From a checkpoint of a small image flow-matching model: arch dit, layers 12.
Rows from block 5 of a small image flow-matching model, named by matrix and row number. Rows with one number within an expert belong to one neuron, the router's apart. Each number is 128 + 24 x the weight over its row's rms, rounded and kept within 0 to 255. All counts start at 0.
Before each expert's rows are labels from the 100 images, of 14848 (inputs lightly noised), where the router gives the expert most weight on average: "responds to" is what is common among them; "lies over" is the class under the peak. Only what is clearly more common there than usual is listed. The data: pictures of board games with random positions, seen at a slant.
# router: router (model.blocks.5.mlp.router.weight, 16x256, trained with AdamW), inputs 0-127
# up: expert up (model.blocks.5.mlp.up, 16x64x256), inputs 0-127
# down: expert down (model.blocks.5.mlp.down, 16x256x64, transposed), outputs 0-127

# expert 11
responds to: discs on a green board; first side has more; nearly empty
lies over: piece of the first side
router.11 [132 119 141 100 156 115 181 117 113 147  83  76 146 112 130  77 104 141 103 101 126 145  88 129 102 111 155 115 103 156 122 142 116 110 186 141 139 150 135 141 140 118 138 124 174 178 185 118 135 112 136 154 118 134 109 107 143 148 134 146 122 111 147 143 128 130 170  81 142 132 123  91  93 147 105 134  95 178 134 134 129 138 164 177 123  93 143 122 135 111 149 138 125 109 133 151 116 152 118  65 102 163 145 159 111 140 115 138  50 140 126 117 123 103 166 114  81 149 124 109 113 113 149 137 166 138 118 116]
up.5 [ 87 136 144  90 146 115 138 170  97 164 155 136 126  90 129 114 112 134 149 122  90 108 141 139 115 136 139 133  79 123 117 109 124 120 118 156 159 145 118  99 154 103 114 115 144 156 109 200 122 103  96 120 130  91 131 131 141 152 128 154 122 151 128 163 122 119 110 123 177 129 147 188 154 135 105 177 115 114 111  88 148  74 143 126 135 170 143 117 165 118 124 104 146 112 152 161 103 124 145 120 167 137  86 149 110 148 158 123 124 112 116  97 121  97  84 109 129 146 142 162 122 147 133 154 160 104 125 124]
down.5 [162 127 118 118 114 152 110 135 154 146  82  52 189 123 128 149 112 103  98 162 165 134 113 138 149 123 116 127 125 127 166 105 125 140 134 103 118 164 122 140 132 114 137 165 115 134  92 100  85 135 150 118 155 109 143 138 103 127 188 100 148  95 100 113 112 146 140 113 114 131  97 124  95 144 139  96 174 147 101 144 155 133 151 103 142 137 108 136 141 123  97 152 120 145 134 175 147 152 108 140 139  94 124 124 117 126 118 112  91 105 165 159 122 126 143 177 113 136 148 118 106 149 152  91 150 130  87 138]
up.6 [ 90 130 137 127  90 201 124 112 114 116 157 156 149  81 107 148 123 160  95 138 115 125 122 103 121 132 112 159 121 172 135 147  94 125 139  98 153 123 117 112 128 130 142 121 116 137 105 133 154 183 142 168 127 134 127 145  89  82 119 131 160 149 122 146 133 119 144 118 147 104 138 139 117 118 150 145 101 132  96 139 129 139 128 158 115 113 140 128 106 160 138  94 118 114 112 132 103 107 154 213 121 139 171 128 124 125  90 140 133 102 150  96  88 147 125 142 118 113 107 129 134 109 144  88 128 159 149  88]
down.6 [119 126 167  91 141 117 153 188 132 119 105 142  79 118 162 166 154 136 141 125 122  95 164 151  81 162  88 137 127 144 105 186 135 123 109 145 107 139 132 120 134  67 109 140 109 109 133  90 118 122  69 139  81 150 146 150  97 127 144 129 103 129 137 141  95 176 116 178 122 164 112 146  94  95 102 122 119 105 153  92 154 129  68 110  97 101 153 186 170 160 127 105 170 112 135 145 115 149 146 116 102  87  98 112 169 102  93 118 124 133 168 150 170 111 132 157  94 210 148 136 144 114 145 128 110 100 122 109]
up.7 [161 136 135 157 107 111 145 113  88 159 113 140  99 124  94 130 152 163 123  66  73 101  95 110 173 113  99 150 164 173 114 107 112 116 166 144  89 119 129 105 100 108 104 128 138  84 140 125 125 131 141 147 128 136 137 105 131 121 112 112 119  99 125 106 138 100 115 111 104  96 119 146 106 143 128 132 108 165 163 158 135  93 150 165 119  88 102 153 128 143 148 154 159 131 143 138  91 115 107 106 105  97 117 143 136 162 129 111 154  97 141 132 102 132 103 118 138 125 104 143 166 146 156 167 142 148 166 135]
down.7 [146 135 138 115  88 105 103 158 153 133 141 102 125 122 108 127 113 119 120 158 139 136 148 119 147  97 106 144 154 163 113 138 114 146  93 111 117 117 118 129 166 144 104 101 128 110 104 123 107 127 120 138  98 125 176 151 121 133 114 123 146 170 108 138 142  55  80 166 117 163 100  94 129 105 126 115 109 124 138 133 131 110 123 149 152 153 140 163 104 145 153 133 101 100 142 116 103 162 124 128 135 140 121 101 158 147 126 128 148 153 128 179 139 133 114 119  81 127 106 108 118 138 155 161 123 156 155 131]
up.8 [124  89 137 114 126 135 105 115 118 134 129 130 130 126 142  99  88  79 127 170  79 141 126 106 139 154 103 133 148 160 118 156 103 150 177 143 140 146 115  94 189 133 140 149 146 114  77 120  95 124 135 137 127  97 158 135 157 126 180 151 112 179 143  68 142 153 125 150 197 137 111 100 159 124 157 135 147 109 133 139 124  95 151 154 145 181 125 127 103 134 124 131 156 105 106 115 107 122 100 146 124 157 160 134 103 120 119 171 123  83 145 154 125 130 117  98 115 104  99 152  95 137 127 130 147 103 129 128]
down.8 [149 112 128 143 128 141 116 137  88 133 115 171 131 143 100  94 134 161 154 121 119 135 169  93 117 153 106 149 159  83 155 138  94 117  82 155 125 102 118 101 109 142 139 125  84 166 160 110 105 115 131 120 110  99 135 119 147 137 148 109 132  77 129 111 137 134 123 174 116 139 100 139 122 113 101 114 127 138 105 144 109  91 125 132 141 137 138 113 137 118 161 120 134 103 161 123 141 188 122 156 122 158 115 127 110  85 159  98 142  92 111 138 100 133 138 158 136 124 126 149 146 134 112 117 133  89 123 116]
up.9 [138 124 110 108 105 101 144 126 146 135 121 151 144 142  93  99 122 126  51 136 135 162  77 140 156 142 139 110 113 163 123 135 126 117 121 155 128 126 182 110 126 181  98  93  75  88 162 133  74 105 125 117 136  96  88 146 122 119 128 150 147  98 125 159  88  92 137 128 149 115 175 131 102 117 108 130  94 142 111 127 112  79 174 153 160 129 142 118 130 135 150 116 108 129 136 125 104 114 153 119 117 121 108 173 124 123 101 125 112  92  97 134  96  97 182 113 146 134 200 116 107 135 116 100 158  90 127 126]
down.9 [121 133  96 134 112 124 112  95 147 118 131 150 158 127  88 100 151 141  62 131 131 130 112 127 137 114 103 144 123 106 143  90 131 129 134 129  90 133 123 134 134 100 139  94 101  85 153 138  85 122 153 152 129 113  79 130 119 107 167  76 156 141 138 103 164 119 126 122 143 134 159 115 161 127 145 150 132  95 129 126 165 154 174 116 119 127 121 127 128  74 118 141 120 168 172 171 147 119 129 131 144 152 117 119 113 151 146 121 133 142 119 139 103 109  64 144 101 130 141  90 148 196  96 109 145 109 147 121]
up.10 [131 116 145 125 145 139 155 115 139 109  94 107 197  91 152 113 125 126 123 156 156 105 113 170 138 150 134 194  82 185 119 141  66 128 169 114 113 146 141 133 140 142 138 156 170 123 167  82 112 115 154 143 129 144 107 114 112 105 145 127 134 117 120 107 118 120 192 105 139 135  95 116 136 118 116 125 100 175 140 109 130 142 106 148 121  90 114  83 140 137 163 160 100 118 103 129 154 153 156 152  99 121 121 184 166 108 135 104 105 153 105 171  78 111 106 117 128 118 105 155 114 149 111 114 136 129 120 131]
down.10 [132 124 133 112 114  73 147 163 137 166 158  80 142 137 112 106 114 140 141 110 121 138 162 145 126 145 123 122 114  84 170 115 139  93 121 116 130 117 118 103 127 107 153 162 120 141 132 145 165 136 109 161 155  88  65 119 140 135 108 141 133 111 108 100 127 115 102  96 109  85 125 106 128 107 116 137 114 108 165 114 117 118  98 148 177 138 123 130 121 114 151 147 169  77 128 117  84 114 149 150 115 133 100 137 118 129 149 170 152 153 119  88 118 135 120 127 131 159 105 113 165 158 138  80 126 124  89 143]

# expert 9
responds to: stones on a line grid; first side has more; nearly empty
lies over: board
router.9 [142 136 131 150  92 166 160  73 154 137 146 137 101 138 147  84 122 113 116 112 112 133  94 129  99 129 140 116  93 143 179 174 131 123 128  79 171 138 103 136 139  82 135 107 141 165 116 117 128 136 182 109  94 116 124 140 107 143 124 146 114 122 130 114 166 143 119 112 121 106 129 144 132 152 148 140 143 107 113 149 128 149 149 123 147 165 113 159 121 167 139  85 157 101 123 156 163 156 109 140 132 130 139 138 115 100 123 162 129 126 133 119 121 123 126 149 142  85 141 118 153 149 131 124  87 138 148  67]
up.0 [153 131 135 128 106 102 130 145 147  88 131 108 126 148 126  87 158 125 112 127 131 104  79 114 105 100 121 136 121 104 167 151 122 140 134 124 139 146 127 117 142 118 147 153 158 151  88  71 113 157 132 104 160 113 176 169 124 133 117 105  58 135 113 158 140 123 102 141 110  99 142 173 137 129  86 137 154 138 163 123 135 166  96 118 152 179  78  91 152 100 133 109 104 108 145 123 151 129 105 166 125 139 114 130 150 149 111 111 155 148 149 126 116 185 118 125 120 130 125 114 125 135 145 148 117 158 167 112]
down.0 [139 103 136 113 122 105  90 131 113 157 128 111 141 126 123  81 134 151  99 141 133 152 137 110  90 106 136 114 148 169  99 123 139 122 136 138 147  96 107 117 120 153 114  96 139 136 105 141 154 159 126  89 110 136 157 131  83 145 112 133  41  86 149 160 149 117 122 156 131 128 114 127 116 160 101 151 118 114 162 154  92  82 117 128 134 155 144 113  91 121 107 122 101 110 127 121 131 153 104 100 133 137 162 144 116 121 147 162 131 151 115 121 106 159 131 151 103 145 123 131  84 149 146 156 118 139 113 105]
up.1 [141  98 112 161 125 137 134 140 148 159 126 152 101 143  96 158 141  83 119 119 145 136 112 153 140 140 159 107 151 118 103 134 138 145 135 153 151 102 153  85 158  97 117 178  90 168 131 173 118 115 100 136 154 119 109 159 167 147 165 126  98 123 118 132 176 137 137 115  83 126 111 141 145  94 113 116 109 120 126 149  86  98 121 116 109  99  58 113 137 156 156 114 141 129 149 116 123 162 141 100 117 105 110 169 138 133 157 133 123 135 163 144 134 140 120 137 137 149 152 132 125 113 143 112  93 109 123 100]
down.1 [ 81 112 132 190 141 146 154 150 119 106 146 179 111 117 108 117 132 118 129 100 154  74 168 159 111 125 140 153  92 112 128 146 152 151 107 167 175 135  95 111 121 131 179 113 114 149 142 117 118 126 139 117 152 123 127 153 138 111 132  98 136 144 126 121  97 101 121 114 194 130 149 130 115  90 137 168 173 127 121 184 153 119 164 165 142  84 153 126 150 114 132 130 124 119 132 149 115 141 155 116 143 136 118 125 145 149 152 122 132 130  80 132  99 134 120 105 104  96 149 107 105 126 127 153 121 138 141  79]
up.2 [109 100 111 145 119 130 187 124 120 149 140 120 135 118 121 125 122 144 108 116 145 123 171 121 135  74 101 161  91 172 172 154 105  96 134 152  82 157 142 101 129  81 114  93 141 124 163 111 120 113 162 103 125 141 160 122 133 116 115 102 130 136 118 141 150 137 125 127 165 139  96 113 126  91 164  96 104 103 163 124 165 153 104 142 132 149 112 117  93  96 121  50 153 129 121 111 156 157 147 133 150 185 116  90 122  81  90 138  84 166 155 189  89 101 131 135 116 164  92 153 133 140  95 133  89 140 149 127]
down.2 [148 127 152 100 150 125 173 142 134 118 170  85 107 107 107 106 123 125 127 154 143 122 110 116 171  98 173  91  90 119  82 126 118  96 142 141 122 154 134 144 130 150 124 113 113 142  98 143 163 146 105  95  90 149 119  97 101 139  89  97 180 121 153 165 145 149 174 151 119 126 150 161 160 126 141 101 139  69 120 124 142 143 122 111 139 133 125 154 121  84 110  91 121 127 109 127 148  89 141 116 100 123 124  92 112 106 131 101 146 104 121 100 120 177 164 172 136 152 130 138 128 136  84 104  92 124 143 184]
up.3 [127  97 146 120 159 146 148 141 190 128 115  96 109 106 109 120 129 128 129 175 140 142 166 137 158 103 154 133 113 144 120 189 121 120 129 103 107 141  95 104  99 114  93 160 147 108 122  99 147  88 107 116 121 137 183 121 143 118 125 106 164 148 118 130 123 133  79 149  77 146 110 117 128 103 116 133  88  84 144 147  95 174 118  95 119  95  96 131 144 104 157 128 141 152 115 105 152 137 130 112 103 115 128 141 155 109 124 104  97 124 133 129 145 142 175 116 128 144 114  91 114 127 103 114  88  63 158 117]
down.3 [121  60 103 141 155 133 134 155 124 107 130 136 129 109 146 129 142 126 116  98 108 120 144 131 151 106 143 123 175 100 158 112 128 169  80  89 109 113 121 102 114 148 153 122 138  83 132 139 143 160 136 136 132 102 156 112 174 130 124 138 132  84 139 115  93 182 128 121 155 102 125 165 101 155 102 164 143 140 153 117 119 125 165 144 124 133 135 125  85 140 169 128 126 160 170 130 138 154 139  70  91 119 109 105  81 173 130 145 113 125 122 149 189  97 116 129 107  86 103 153 165 118 102 142 170 107 102 159]
up.4 [120 118 148 166 122 149 125 119 154 134  89 100 107 153 157 129 151 124 139  88 130 167 103 166 153 100 119 146 156 174 109 163 193 121 129 142 103 136 173 117  87 170 116 125 180 109 160 134 141 149 148 110 111 146 150 128 135 134 110 124 114 135 141 109 136 124 107 120 131 132 104 126 136 143 102 131 104  96 126 129  89 116 152 179 104  89 125 107 135 129 127 141 126 159 171 118  87 116 101 161 117 110 143 114 111 156 146 120 132  78 135 119 121 165 118 118 123 164 173  92 167 175 146  98 137 112 130 106]
down.4 [155 111  92 142 123 153 124 129 156 174 140 119 148 136 125 135 160 120 112 140 159 148 139 121 127 154 159 115 119 180 120 139 140 146 115  85 150 142 139 119 155 126 123 152  91 142 110 104 117 150 132 118  47 124 162  92 146 123 139 134 131 131 130  95 136 120 126 211 115 164 129 115 110 122 149 123  99 113  86 111 125 116 127 101 124 133 142 167 105 148  93 125 126 126 121 146 117  92 134  81 113 124 131 141 150 127 178 124 141 152 157 147 176 120 118 121 121 153 173 122 155 110 151 126  83 156 137 105]
up.5 [ 90 128 130 153  84 121 110 112 103 134 145 153 110 139 142  85 169 106 144 114 105  80 160 168 102 114  62 150 126  67 115 131 130 150 124 108 134 118 121 119 139 150 170 119 104 116 119 132 109 124 135 163 118 128 166 137  92 147 128 158 107 150 122  88 157 132 112 119 112 124 112 158 132 131 134 106  96 127 122 125 113 142 150 113 114 110 134 107 120 135 135 144 165 121 159 103 113 130  90 152 156 128 108 123 118 120 125 167 131 107 165 116 107 187  84 137 134 136 136 149 153  87  81  84 129 127 138 121]
down.5 [124  99 158 139 106 131  94 113  82  83 104 163 128 184 114 116 148 153 136 159 107 104 140 152 130 106 130 149 103 150 134 137 139  89 144 127 118 142 120 111  97 134 115 145 109 145 126 144 116 132 106 170 134 113 139 123 123 170 150 135 129 167 146 148 107 104 108 124 128 134 108 108 140  98  79 126 117 116 163 116  86 116 114 165 147  92 112 127 158 139 163 122 115  77 110 130 138  91  85 122 140 146 117 141  97 119 172  80 109 118  78 140 141 167 158 115 127 102 146 143  92 140 122 109 132 144 128 126]

# expert 14
responds to: discs on a green board; second side has more; nearly full
lies over: piece of the second side
router.14 [144 103 120 127 123 148 173 124 126 126 130  95 109 144 111 125 137 146 130 104 148 121 132 132 116 133 140 127 118 127 118 110 109 136 157 165 138 134 142 124 107 148 160 137 119 149 158 138 164 128  99 124 127 128 136 115 133 171 108  86 133 122 155 140 107 150 114 116 104 162 105  98 136 117 150 133 142 153 106 131 111 143 131 181 106  83 143 109 124 180 139 132 113 207 126  97 146 143 123  52 100 101 129 108 115 125 144  83 124 126 105 135 120 120 138 141 125 136 133 140 116 109 134 153 144 145 101 147]
up.0 [175 157 121 112 164 132 153 132 139  89 155 142 143 134 135 154 184  95  72  75 174 130 106 170 146 153 174  81 103  74 113  59 160 102 133 104 137 133 127 133 113 140 136 111  87 130 135 164 173 170 118 121 132 139 121 119 136 166  96  84  91 133 113 100 120 133  84 136  91 145 119 136 129 125 156 126 143 112 154 123 172 166 165 145 136 109 102 125 152 119 136 125 140 139 120 107 149 127 148 136 101 119 114 167 152 109 151 113 123 128 130 150 125  88 115 114 140 158 141 135 155 145 154  85 136 116 153  93]
down.0 [114 145 115 105 140 130 119 135 122 132  93 132 123 162 146 112 128 156 172 158 118 149 180 118  93 151 128 134 153  98 156  75 134 148 115 141  98 115  83 121 119 155 154 122 125 136 158 113 158 144 125 112 109 154  72  95 123 141 132 178 134 110  93 109 128 149 117 144  99 131 115 105 143 131 139 109 145  67 156 130 152  95 137  85 117 106 143 145  92 150  91 121 138 121  88 155 165 141 124 133  77 113 122 139 115 126 141 137 138 111  96 115 127 134 135 126 132 134 126  54 126 122 140 187 129 130 133 151]
up.1 [166  85 122 121  81 153 149 145 114 113 145 154 121 121 124 152 184 139 117 108 139 132 150 145 122 149  83 151 117  96  89  76 157 126 128 133 113 112 141 129 117 161  80 198 118 138 127 134 107 141  80 126 146 164 151 154 156 115  66 157  95 167 148 126 104 142 102 129 127 131  79 139 126 147 133 108 108 142 157 160 114 147 166 151 124  83 122 105 137 145 156  89 123 128 155 142 127  98 113 118 120 107 159  92 164 139 169 111 155 131  97  91 146 107 140 128 146  95 124 142 113 118 136 137  83 152 145 123]
down.1 [166 127 119 103 118 169 143 143  81 104 112 159 118 103 112 108 103 135 118 120 137 132 115  82 130  84  95 132 131 130 130 128 138  95 144 100 148 141 161 147 152 112 144 141 107 129 105  89 133 119 110  94 116  95 143 111 106 108 143 160 121 131 129 135 126 134 173 124 140 132 135 112 147 153 103  97 148 122 200 130 127 175 157  89  92 152 105  99 137  90 118  75 101 138 159 154 129 107 164 145  71  98 118 109  93 110 116 109 144 123 127 126 135 108 179 119 107 136 125 157 127 125 107 118 145 134 116 119]
up.2 [159 154 100 111 126 131 166 116 170 164 116 119 150 155 138 115 144 101  97  79 101 141 165 149 114  80 107 108 141 206 113 146 143 147 130  93 130 148 149  84 131 120 145  92  75 136 163  84 125 155 145 157 119 134 157 138 160 110 132 111 151 155 144 143 101 149  89 126 137 105 128 167 131  82 126 159 120 172 108 117 134 137 173 131 146 135 112 178 167 145 141 129  91 118 159 102 112 127 131  98 124 134 113 104 110  94 113 148 125 142 130  95 140 128 152  98  87 156 116 140 131 185 107  79 169 109 131 134]
down.2 [110 143 106 131 166 155 142  92  78  93 102 210  84 105 109 126 159 112  95  86 150 108 135 156 131 165 134 103 124 119 180 137 154 124 112 131 111 151 154 141 147  99 162 136 137 146 125 121 119  94 132 151 136 138 109 151 138 131 110 149 168 136 125 132 143 127 143  82 148 114 138  98 114 131 106 105 124 143 170 112 127 132 156 130  72 126 123 110 149 143 114  60 136 110 130 127  96 133 148 155 102 110 150 108 111 150 113 104 128 108 139 117 139 104 148 104 122 122 153  95 120 112 126 105 137 164 132 159]
up.3 [ 89 164  77 133 141 109 157 131 150 107 123 132 123 125 136 147 152 137 115 110 154 109 106 119 124 119 153  64 112 101 130  86 112 142 104 123  74 128  94  95 144 128 139 147  80 119 137 119 130 161 115 120 119 138 134 144 114 132 139 100 134 137 147 153  96 131  96 108 148 115 112 158 171 104 136 132 142 135 133 111 125 127 135 127 112 173 110 122 154 121 145  97 110 126  88 174 118 125 120 125 139 153  85 143 105 139 214 158 105 147 166 173 100 110 101 113 149 141  92 143 149 118 127 113 153 151  82 110]
down.3 [111 132 168 120 115 109 121 109 165 149 129  98 126 137  87 109 135 155 146 137 101 132 119 133  90 141  98  85 130 115 143  61  67  74 141 100 138 124  97  96 103 102 101  83 141 142 120  97 132 132 125 168  69 120 122  85 105  98 155 109 160 133 132 118 122 124 139 141  90 154 111 112 135 139 137 113 111 109 128 117 128 118 135  93 145  98 166 153 129 137 122  90 123  96 141 130 140 138 158  80 173 176 119 106 123 178 130 129 103 115 155 135 151 140  86 131  99 145  70 172 140 139 115 121 110 114 105 131]
up.4 [102 147 127 143  72 120 147 103 175  91 102 110 139 112 165 133 132 159 134 100 128 117 167 114 128 121  66 110 120 180 153  98 130 140 110 121 154 141 165 122 176 118 120 148 168 125 138 100 152 131 106 112 139 120 135 153  88 107 111 123 104  94 113  95 156 128 139 101 121 118  69 121 112 105 135 149 137 128 123 142 181 132 122 127  89  98 114 121 131 145 127 152 109 133 175 129 149  92 129 114 116 166  82 145 135  97 148 105 133 114 122  95 114 157 116  64 104 172 141 165 148 141 116 104 156 132  90 171]
down.4 [115 145 119 129 138 155 107 133 130 156 105 160 111 134 170 140 149 161 105 174 152 124 141 161 113 121  93 101  45 127 115  90 113 123 153 133  87 115 123 161 124 119  88  96 150 103 102  94 117 148 159 139 140  97 143 139  89 138 161 104 169 101 137 122 133 137 123 135 111 131 118 116 186 115 135 119 104  93  97  95 113 183 102 145 185  84 102 161 117 154 136 131 124 138  81 180  97 137 136 173 146 106 149 108 134 104 126 115 152 149  91 108 128 140 101 120 122 153 130 121 158 136 147 119 145 121 165 123]
up.5 [142 143 112 117 128 114 152 127 161  94 120 134 127 133 127 127 108 101  77 111 149 134 124 124 158 109 143 150  82 133 156 131 115  41 143  99 142 117 153 140 145 107 131 132 144 129 138 116  79 129 118 105 110 110 128  92 147 115 143 118 100 114 144 182 101 103 122 134 111 100 154 149 114 120 101  86  68 105 123 121 128  93 158 120  94 106  71 123 104 115 171 137 137 101 176 128 104 129 150 140 133 171 118 107 134 138  93 144 114  99 165 120  98 119 112 100 118 122 142  82 138 117 132 106 160 105 101  90]
down.5 [134 107 129 104 149 115 127 137 146 120 151 123 148 132 143 116 128 135 234 158 122 124 111 137 142 139 156  91 137 110 151 128 240 115 139 139 120 118  93 136 146 162 111 152 113 126  87  89 110 118  88 135 107 128 146 155 125 151 130  85 153 115 144 100 117 143 134 122 140 107 131  88 131 119 106 121 107 121 154 134 116 152 176 128 142 138 155 136 116 148  73 142 130 124 150 110  87 126 132  85 148 140 181 156 123 110 130 122 145 114 128 155 146 115 114 102 129 128 120 255 131  79 134 129  97  99  93 107]

# expert 8
responds to: noughts and crosses; nearly empty; more pieces: equal
lies over: board
router.8 [131 145 126 127 157 107  99  91 140 120 158 160 146 134  80 189 119 125  93 123 137  74 118 106 163 102  85 161 129 142 137 142  86 135 163  71  63 134  98 116 148 125 117 159 140 129 114 143 111 118  78 100 104 181 157 143 118  74 173 108 119  93 149 128 155 101 120 170 150 155 141 133 136 102 138  96 114 131 124 127 134  93 137 117 122 143 144 173 126  95 137 126 100 104 129 152 106 111 159 152 133 166 141  98 111 137 126 161 143 119 131 136 106 116  65 131 153 120 128 149 117 114 159 113 123 121 106 149]
up.0 [172 130 129 192 132 175  87 111 131 148  85 150 189 110 166 124  77 108 129  78 112 131 118 156 142  94 109 137 138 142 144 125 100 101 158 110 135 148 109 126 154 123 129 119 159 100 149  79 123 152 113 158 125 160 159 132 128 179 143 107 126  78 128 113  84 103 120 103 128 166 175 141 115 107 117 157 141 134 121  83 128 114 113 122 143 162 139 157 109 120 149 115 113 106 113 118 121 146 151 117 141 123 149 134 137 123 140 109 131 116 142 135 144 136 167 152 152 142 151 120 132 115 140 118 162  97 116 153]
down.0 [124 147 131 181 149 169 149 134 111 121 140 125 120 125 118  94 127 128 137 111 182 147 151 177 135 140 146 135 113 111  88  97 128 115 124 149 102 159 107 136 122 151  89 156 133 143  86 118  81 142 149 138 132 148 154 144 126 130  85 114 105  60 141 137 147 115 131  66 115 113 159 157 128 120 157 130 132 117 107  95 103 149  91 152 143 162 120 143 155 138 134 107 100 117 138 119 120 141 166 165 137 119 139 129 136 139 118 159 156 154 106 138  99 161  77  75 136 108 120 123 174 142 110 145 161 104 127 167]
up.1 [105 122 139 123 141 154  91 150 109 144 174 145  94 161 112 157 102  75 135 116 134 145 127 128 152  96 143 141 101 147 134 138 127 132 139 107 138 142 139 111 111 121 111 115 121 162 151 113 137 109 104 125 168 162 166 157 120 172 163 135 159 135 144 167 155 170 145 127 122 158  98 133 134 100 109 129 119 123 134 146 139 134 152 131  94 104 153 107 139 121 129 118  85 124 162 111 115  89 118 116 137  54 145  83 112 117 134 158  90 130 132 143 112 127 174 147 122 127 104 138 122 121 100 104 120 128  98 121]
down.1 [107 102 164 113 143  97 129 123 136 156 114 163 100 123 130 165 115  41 121 137 148 177 115  97 179  92 121 133 145 126 127 149 132 119 128  74  92 149 128 111 151 114 135 148  98 133 156 121 180  83 139 116  85 174 174 118 100 159 151 117 102 114  96 135 126 132 123 154 107 149 129 134 123  65 107 106 141 141 154 103 136 111 134 136 102 160  78 115 161 137 119 107 104 102 134  99 144 159 145 115 111 132 110 137 122 126 193 111 118 138 108 100 183 110 122 107 152 128 116 135  80 133 114 127 150 167 146  98]
up.2 [106 130 125 162 103 146 133 135 139 142 156 156 111 135 114 110 135 141  98 134 105 101  99 160 142 134 147 144 155 133 117  87 111 112 125 113  80 100 132 163 149  59 128 147 138 133 132 133 105 124 135 138 136 123 231 162 143 107 108  99 124 103 129 153 163 117  77 179 103 125 137 165  99 128 173 144 103  41 137 157 162  81 167 135 123 168 119 132 131 110 170 141 126  97 143 157 120 131 114 114 113 146  92  95 118 114 141  83 169  78 141  91  85 131 123 117  82 100 131 125 170 135 137 116 114 120  89 131]
down.2 [148 160 125 134 114 124 116 137  84 142 103 120 149 141 133 165 136  82 117 103  84 108 131 136  93 127 116  76 161 170 136 114 190 128 153 163 123 130 102 144 191 125 140  96 143 135 166 141 120 111 140 104 153 139  89 149 129 127 119 162  92 130 142  61 111 122 131 127 162 128 158 123 148 124 158 150  76 159 142 135 157 139 160 128 119 148 144 112 150 114 111 120 127 170 147 129  97 141 125  99 128 133 123 127 133 126 162 103 131 157 156 102 119 142 143 128 114 111  99 126 124 155 119 134 117 153 159 120]
up.3 [146 131 113 128 173 118  89 102 145 143  86 157 152 102 123 150 123 129 137 127 125 117 145 126 127 114 100 122 113 140 162 132  90  97 137 116  98 113 149 112 205 149 125 107 145 125 122 102 111 140  75 165 126 141 104 120 127 147 116 130 118 125 137 146 130 105 136 111 154  89 110  76 105 149  99 124  71 142 114 109 151 116 102 166 118 110 140 143 130 131  85  84 123 123 118 119 126 107  68 141 133 114  71  94 105  92 116 122 162 128 161 102  96 163 146 145 115 143 114 143 151 106 112 131 109  94  94 111]
down.3 [ 79 118 145 122 171 148 177 149 175 114 133  89 147 123  94 137  96 148 109 106 102  97 121 124 148 151 162 104 125 149 149 144 134  97 123 113 116 116 153 121 174 113 119 137 122 125 129 131 171 104 166 144 115 135 148 107 108 139 199 140 152 151 184 143  74 126 120 126 133 136 114  98 133 146  99 161 167 147 164 140 164 143 101 163 151 108 169 103 112 130 149 133 118 157 126 145 128 135 155 158 113 114 115  94 123 125 146 140 158 139 186 108 138 107 146  97  92 126 124 118 175 120 113  89 133 136 105 115]
up.4 [185  96 164 138 161 158 116 175 115 139 144 157 147 169 145 154 116 100 136 125 123 133 144 133 154  94 151 104 124 146 146 147 146 133 141 147 131 114 147 161 167 114 122 137 138  99 105 138 179 113  80 128  93 129 143 102 146  71 112 117 118 150 137 155 136 128 144 147 118 150 100 147 159 127 101 149 153 135 105 115 135 133 188  39 147 149 150 113 178 135 127 130 122 115 121 167 149 146  73 165 124 114 148 129 147 106 151 118 122 117 119 137 155 121  92 160 140 142 117 132 120 115 105  95 146 171 136 100]
down.4 [118 126 115 152 114 173 141  99 133 146 108 130 151 162 137 191 165 152 129 157 106 154  92 136 159 104 141 116 155 112 143 128 128 110  96 147 127 110 107 153 164 149 119 153 128 170 132 146 162 116 106 137 145  74 169 101 107  93 154  90 113 107 145 179 122 141 111 178 135 129  93 166  94 102 118 143 135 148 112 109 112  99 119 151 101 153 102 168  98 156 170 113 142 122  94 139 131 142 110 138 167 122 117 110  99 146  89 125 119 106 131 131 153 155  96 133 171  73 156 142 112 125 139 118 154 126 131  93]
up.5 [166 117 120 114 108 155  99  77 137  94 117 101 160 134  91 141 164 119 162 124 132 127 114 107 126 154 132 133 152 114 135 134 127 125 176 160 100 139 147 161 107 159 112 144 128 131 129  82 126 121  89  87  85 158 139  99 116 106 163  96 112 143 142 112 148  89 114 124  96 138 146 142 173 113 122 151  90 148  90 186 143  97  98 127  87 151 105 133 153 122  91 133 113  98 143  92 161  94 121  96  98 106 146 146 121 127 171 122 145 110 170 141 146 140 120 169 139 110 156 135 127 125 206  92 136 114 117 111]
down.5 [145  88 110 133 126  99 113 145 168 124  86 113 123 128 136 171 130 110 129 162 145 120 150 132 126 131 169 149 148 133 136 119 126 113 139 107 118 113 152 157 122 135 128 159 144 142 154 163 124 155 127 104 203 127 140 143 116 132 126 115  88 142 139 120  98 179 145  96 166 118 139 130 113  87 161 137 156 143 104 171 139  83  90 151 196 146 156 126 132 183 150 173 163 129 136 132 145 134 122 100 156 106 143 119 150 128 113 154 114 121  99 134 109 130 167 155 164 175 132 125 116 130 185 143 144 107  88 133]